python train.py --model="image classifier" --dataset="scattered letters and digits in many colours" --train_examples=97500 --image_size=32 --crop_scale_min=1 --horizontal_flip=false --cutout=0.25 --targets=["count", "largest"] --num_classes=[6, 36] --arch="vit" --norm="layernorm" --norm_position="pre" --activation="quick_gelu" --mlp_ratio=2 --head_dim=32 --fused_qkv=true --bias="all" --qk_norm=true --parallel_block=false --inner_norm=false --moe="top_k" --num_experts=16 --moe_every=2 --expert_mlp_ratio=0.5 --experts_per_token=1 --shared_expert=false --patch_size=[4, 4] --conv_stem=false --layers=10 --width=384 --positions="learned" --pooling="mean" --mixing="mixup" --loss="cross_entropy" --residual_init="zero_last" --optimizer="adamw" --lr=0.00076 --beta1=0.9 --beta2=0.999 --eps=1e-08 --grad_clip=0.5 --steps=16500 --batch_size=256 --epochs=43.3 --lr_schedule="cosine" --final_lr_fraction=0.05 --warmup_steps=820 --weight_decay=0.4
Rows from block 2 of a small image classifier, named by matrix and row number. Rows with one number belong to one neuron. Each number is 200 + 30 x the weight over its row's rms, rounded and kept within 0 to 999. All counts start at 0.
Before each neuron's rows are labels from the 100 images, of 14848, where the neuron reaches its highest value: "responds to" is what is common among them. Only what is clearly more common there than usual is listed. The data: scattered letters and digits in many colours.
# fc1: MLP up (model.blocks.2.mlp.fc1.weight, 768x384), inputs 288-383
# fc2: MLP down (model.blocks.2.mlp.fc2.weight, 384x768, transposed), outputs 288-383

responds to: red
fc1.464,158,155,240,193,162,203,244,209,216,199,181,138,208,202,239,185,199,177,177,168,220,243,210,239,155,197,209,251,203,219,189,150,240,190,202,148,230,210,163,183,183,206,207,178,214,214,171,195,163,235,276,189,188,195,151,217,205,196,273,237,248,205,195,167,221,181,197,233,213,209,231,239,158,184,172,151,198,140,208,223,212,191,214,195,221,240,215,174,230,208,206,193,149,180,247,186
fc2.464,191,175,145,190,258,220,137,201,181,190,192,253,206,170,171,199,211,189,233,246,164,213,194,207,226,199,199,194,191,234,112,199,154,169,223,147,232,225,223,197,171,258,172,247,156,222,232,194,207,217,160,226,210,222,254,167,206,212,172,201,186,178,208,181,212,259,171,193,183,148,180,194,216,181,215,182,190,274,207,174,197,236,233,211,243,159,182,218,190,190,170,211,197,234,161,193

responds to: white
fc1.635,171,238,211,201,139,213,167,217,260,193,250,143,243,162,182,176,210,164,213,213,223,190,168,233,213,182,205,228,196,161,155,205,162,220,181,151,245,182,219,171,161,222,198,167,209,235,192,273,224,179,244,203,218,246,215,142,216,225,194,201,191,189,192,170,192,246,218,185,219,189,202,155,205,152,208,187,205,213,176,189,261,182,251,256,238,170,288,207,233,195,129,216,176,219,156,222
fc2.635,263,206,179,193,176,235,198,166,174,242,164,180,158,211,177,236,177,163,182,190,211,149,215,231,165,196,206,163,199,251,209,162,190,203,211,170,162,154,173,207,224,217,199,247,185,249,206,189,207,177,189,188,228,162,193,238,205,184,220,133,203,132,196,233,210,228,183,227,196,169,167,177,137,267,155,245,241,177,181,195,191,166,182,235,198,239,193,217,224,211,255,180,225,225,213,181

responds to: white; pink; count: six
fc1.767,167,211,195,218,222,160,225,245,250,154,217,164,225,172,171,195,226,229,153,168,257,163,211,203,192,165,214,204,206,196,166,186,231,187,249,203,202,193,192,144,173,215,170,200,218,203,113,214,190,211,208,191,176,225,172,163,237,236,214,261,174,212,189,213,151,190,223,242,185,245,206,255,193,170,173,181,215,233,225,179,194,184,203,191,215,259,220,220,192,209,138,211,196,225,216,218
fc2.767,203,241,231,218,171,223,172,194,203,162,187,225,213,224,184,197,205,220,167,207,255,213,140,220,211,223,170,192,202,248,202,178,213,197,246,215,241,175,180,185,175,144,149,215,167,237,101,181,251,203,160,196,191,183,185,187,198,230,204,220,205,154,193,220,181,267,194,233,231,228,157,226,178,248,207,237,211,215,230,190,178,226,219,190,197,205,221,191,185,155,238,154,221,172,252,183

responds to: white
fc1.657,200,203,174,182,203,239,179,214,236,203,190,209,187,190,247,191,239,220,212,193,190,184,202,271,214,156,190,149,192,152,197,192,229,191,176,202,175,160,200,226,172,231,190,235,237,220,220,205,231,196,255,212,210,235,177,214,211,192,210,219,240,268,188,176,261,213,163,164,189,179,260,156,188,227,186,205,246,186,158,229,174,197,221,310,196,188,203,257,233,214,193,225,162,199,130,175
fc2.657,206,211,152,207,200,242,166,244,225,181,186,148,232,220,208,211,215,188,217,196,209,168,204,194,202,146,169,219,159,186,232,219,260,217,167,163,187,203,226,195,194,224,166,185,160,185,251,191,186,182,221,226,201,174,183,253,224,162,211,213,198,203,158,206,242,215,161,210,158,216,233,246,217,173,200,167,234,155,206,256,220,228,241,128,139,224,186,230,235,202,121,209,205,241,206,202

responds to: green; orange
fc1.450,175,166,192,204,226,187,193,227,231,148,212,226,250,208,151,190,191,235,190,191,203,223,201,216,162,205,237,174,191,222,227,183,168,196,169,201,207,208,207,170,244,211,184,176,192,241,195,199,193,189,187,153,194,176,117,189,214,190,206,182,209,191,246,222,186,189,229,268,199,199,220,242,226,224,198,176,247,255,213,251,205,136,249,210,176,207,216,229,170,204,136,155,180,246,259,177
fc2.450,203,179,181,189,211,206,166,209,151,263,194,192,209,172,212,195,171,173,230,182,195,215,216,210,219,206,162,158,217,245,138,191,204,201,199,149,215,197,159,199,188,217,254,229,200,153,268,239,248,206,165,229,208,249,186,198,219,189,212,200,201,193,191,157,236,282,203,201,177,112,185,185,227,159,157,210,165,156,231,166,247,233,208,196,204,173,192,223,220,226,253,183,191,195,180,209

responds to: green; orange; white; pink
fc1.625,171,182,254,192,215,230,179,156,174,160,240,204,226,224,207,190,263,243,248,239,152,168,181,228,140,214,155,186,205,207,194,111,181,140,181,168,182,223,165,207,200,230,150,229,204,197,190,194,195,232,211,220,175,159,166,177,260,206,277,207,216,182,272,208,257,231,210,249,198,209,209,211,184,176,173,194,231,233,187,173,260,202,226,187,212,236,206,237,202,172,227,240,193,183,221,158
fc2.625,162,201,177,181,159,198,199,279,232,167,180,182,204,163,199,181,233,227,176,154,235,197,225,185,209,193,197,267,186,228,156,210,206,188,228,163,223,184,212,151,190,189,166,224,226,191,120,178,202,199,269,198,178,235,194,187,184,223,173,221,174,201,177,192,221,185,180,178,169,175,142,236,209,167,225,193,182,276,228,229,132,175,200,231,225,179,200,201,218,168,191,161,180,209,218,175

responds to: green; brown
fc1.750,182,221,187,173,161,242,158,209,205,248,173,212,238,146,140,199,247,241,256,174,185,200,191,206,205,201,209,219,176,242,221,190,191,175,218,153,179,162,198,212,224,173,223,212,149,138,208,199,150,242,185,240,259,151,177,187,213,165,228,212,198,231,180,224,186,210,182,252,181,214,240,224,194,148,203,224,190,244,225,256,187,218,182,149,223,263,202,198,225,171,194,201,184,216,223,151
fc2.750,192,188,198,201,188,215,159,202,151,203,170,133,165,158,186,205,199,160,212,236,262,226,190,260,183,197,232,174,209,129,240,163,203,223,201,198,236,200,258,219,218,176,270,249,184,181,205,177,196,181,184,215,226,197,231,246,186,157,207,188,165,207,274,224,180,229,213,174,207,156,183,165,174,213,231,188,234,173,196,216,187,172,194,205,184,183,194,165,148,262,198,185,161,288,165,225

responds to: green; red; pink; orange
fc1.127,202,196,259,218,233,180,141,202,185,171,200,184,214,210,171,189,209,235,245,207,189,193,172,198,125,212,172,192,235,195,175,141,192,189,212,170,201,217,183,226,188,226,193,219,210,189,222,190,189,239,200,207,183,154,130,186,224,220,258,150,233,210,232,199,193,236,195,243,222,197,224,157,183,156,203,177,215,217,174,138,208,217,193,217,234,231,224,193,190,230,175,238,165,207,227,196
fc2.127,216,202,176,187,137,205,237,183,226,199,173,214,161,184,202,191,201,157,185,219,210,217,225,211,221,197,179,226,191,235,145,239,247,138,180,166,224,202,209,175,193,244,186,218,175,254,148,213,199,214,273,239,186,249,217,172,187,204,155,213,198,179,178,193,240,188,181,172,162,161,159,255,179,223,219,181,211,227,192,232,153,232,217,234,194,176,180,232,229,182,167,177,192,183,198,185

responds to: green
fc1.35,232,238,182,184,170,171,183,166,171,237,222,162,214,177,180,185,205,225,182,163,210,237,206,228,168,211,138,238,200,213,168,120,224,190,193,195,204,149,192,205,207,178,207,198,205,180,173,190,181,171,196,250,280,201,198,214,234,229,229,222,169,195,228,140,206,297,158,259,173,177,210,165,201,201,185,213,224,208,141,233,274,175,215,219,243,165,202,189,194,206,245,230,267,171,216,191
fc2.35,220,196,171,209,198,213,163,202,200,163,176,256,209,207,201,182,264,157,175,189,223,228,188,204,202,232,172,164,235,199,232,180,189,239,177,252,221,227,238,195,164,211,189,177,181,227,237,199,211,231,269,171,173,201,205,255,196,174,189,171,183,214,211,165,160,155,213,122,198,221,222,227,205,224,241,182,197,193,259,217,177,217,233,234,120,248,241,182,217,187,162,206,174,235,198,174

responds to: white
fc1.179,224,244,147,170,200,256,240,206,201,208,274,175,145,175,220,182,214,229,201,195,167,183,216,210,166,199,199,205,227,233,180,155,182,237,216,231,125,203,164,277,214,212,237,208,187,178,241,199,212,195,212,215,202,227,185,153,199,215,290,212,187,208,201,200,176,199,149,182,167,243,200,203,208,187,93,185,197,144,119,234,209,220,167,192,214,199,216,216,208,229,161,212,181,165,158,194
fc2.179,189,213,155,191,209,193,248,239,200,231,191,157,197,191,217,218,212,199,190,192,176,227,233,169,240,230,226,172,200,221,223,233,209,155,168,194,185,226,196,170,206,208,246,194,240,135,221,249,247,207,136,123,223,253,204,193,186,211,192,171,213,169,174,215,163,172,225,178,256,188,191,184,220,191,181,293,132,220,248,178,200,180,227,214,199,181,214,177,156,211,185,199,195,184,270,209

responds to: green; the character M; the character W
fc1.436,197,209,169,202,208,229,178,167,238,169,161,218,190,198,212,145,208,184,209,200,181,166,194,207,144,166,207,179,244,187,164,138,180,189,176,178,241,156,233,190,210,282,262,190,185,192,199,215,195,177,187,235,209,169,166,178,200,152,256,180,245,219,178,213,186,192,196,171,176,207,240,213,177,229,184,195,231,166,165,204,215,251,238,170,191,186,269,221,221,201,172,226,189,209,250,207
fc2.436,190,221,205,206,232,253,202,177,232,177,160,173,173,263,237,186,250,269,163,224,219,189,193,195,197,207,158,161,202,184,237,169,179,170,182,157,161,215,169,207,187,222,237,178,215,208,176,172,186,248,244,186,246,195,174,202,212,237,163,185,216,242,177,163,184,177,164,157,186,174,236,195,204,191,196,197,182,189,223,206,181,228,226,244,137,198,195,236,200,219,184,219,185,190,211,197

responds to: green
fc1.174,163,219,171,188,145,227,166,299,198,148,229,167,219,144,198,213,230,191,252,215,195,186,225,230,212,187,212,213,196,174,211,190,194,197,160,161,209,229,228,154,126,205,192,194,208,171,187,213,172,246,236,204,206,235,227,151,208,149,196,179,198,229,194,161,200,199,227,261,244,175,214,159,215,151,189,197,200,215,178,209,214,193,229,207,242,197,196,213,216,195,196,208,174,224,186,203
fc2.174,185,197,145,198,245,248,207,184,215,174,175,215,219,281,206,155,156,207,218,161,195,192,193,194,188,146,176,209,217,120,197,195,208,201,196,183,219,179,187,220,187,260,224,243,228,178,213,180,164,150,190,232,149,180,202,196,224,168,200,170,185,164,152,220,246,201,173,181,195,209,209,187,214,206,226,133,211,144,171,188,201,179,171,215,212,239,176,183,233,210,188,208,290,228,191,205

responds to: white; pink
fc1.137,141,192,211,170,170,218,205,205,254,227,255,181,183,220,142,152,233,209,156,187,205,248,161,250,218,199,204,233,190,230,184,187,196,222,172,155,190,209,202,181,226,174,242,154,197,162,243,188,217,162,197,207,202,210,204,230,230,228,207,239,183,218,196,219,163,240,220,184,127,271,182,220,191,187,161,197,180,235,145,211,232,190,171,203,223,194,203,215,183,242,126,170,194,196,187,193
fc2.137,227,223,180,213,197,220,166,238,179,203,198,188,167,201,183,217,202,197,187,172,239,204,220,191,229,197,159,249,260,212,210,191,208,219,149,207,210,175,226,221,224,207,211,185,200,243,216,229,248,186,215,162,254,244,183,196,197,185,197,136,209,176,134,161,168,211,124,134,223,167,173,205,207,193,170,230,188,206,247,208,211,185,190,212,172,195,204,167,180,198,161,147,172,219,232,198

responds to: red
fc1.246,183,151,167,208,161,170,196,196,190,198,223,212,218,205,207,158,204,152,161,190,207,231,184,190,180,221,194,236,208,213,168,179,196,199,262,266,211,163,175,200,179,233,219,161,193,223,196,243,195,205,228,247,200,187,184,223,193,174,264,242,275,184,222,161,168,195,194,143,205,218,194,221,191,215,191,186,189,186,189,243,211,158,219,227,184,234,246,164,184,194,157,219,166,128,231,171
fc2.246,230,194,252,181,204,208,212,224,126,189,206,182,192,180,168,201,191,208,285,190,148,187,150,169,172,222,232,193,223,209,224,160,231,175,195,183,208,213,185,245,252,178,161,179,210,227,208,240,198,236,122,189,193,212,170,201,213,180,219,194,180,184,251,197,174,211,202,246,226,190,187,174,193,202,195,238,236,235,170,200,219,192,210,221,244,197,176,183,161,174,216,214,253,192,209,172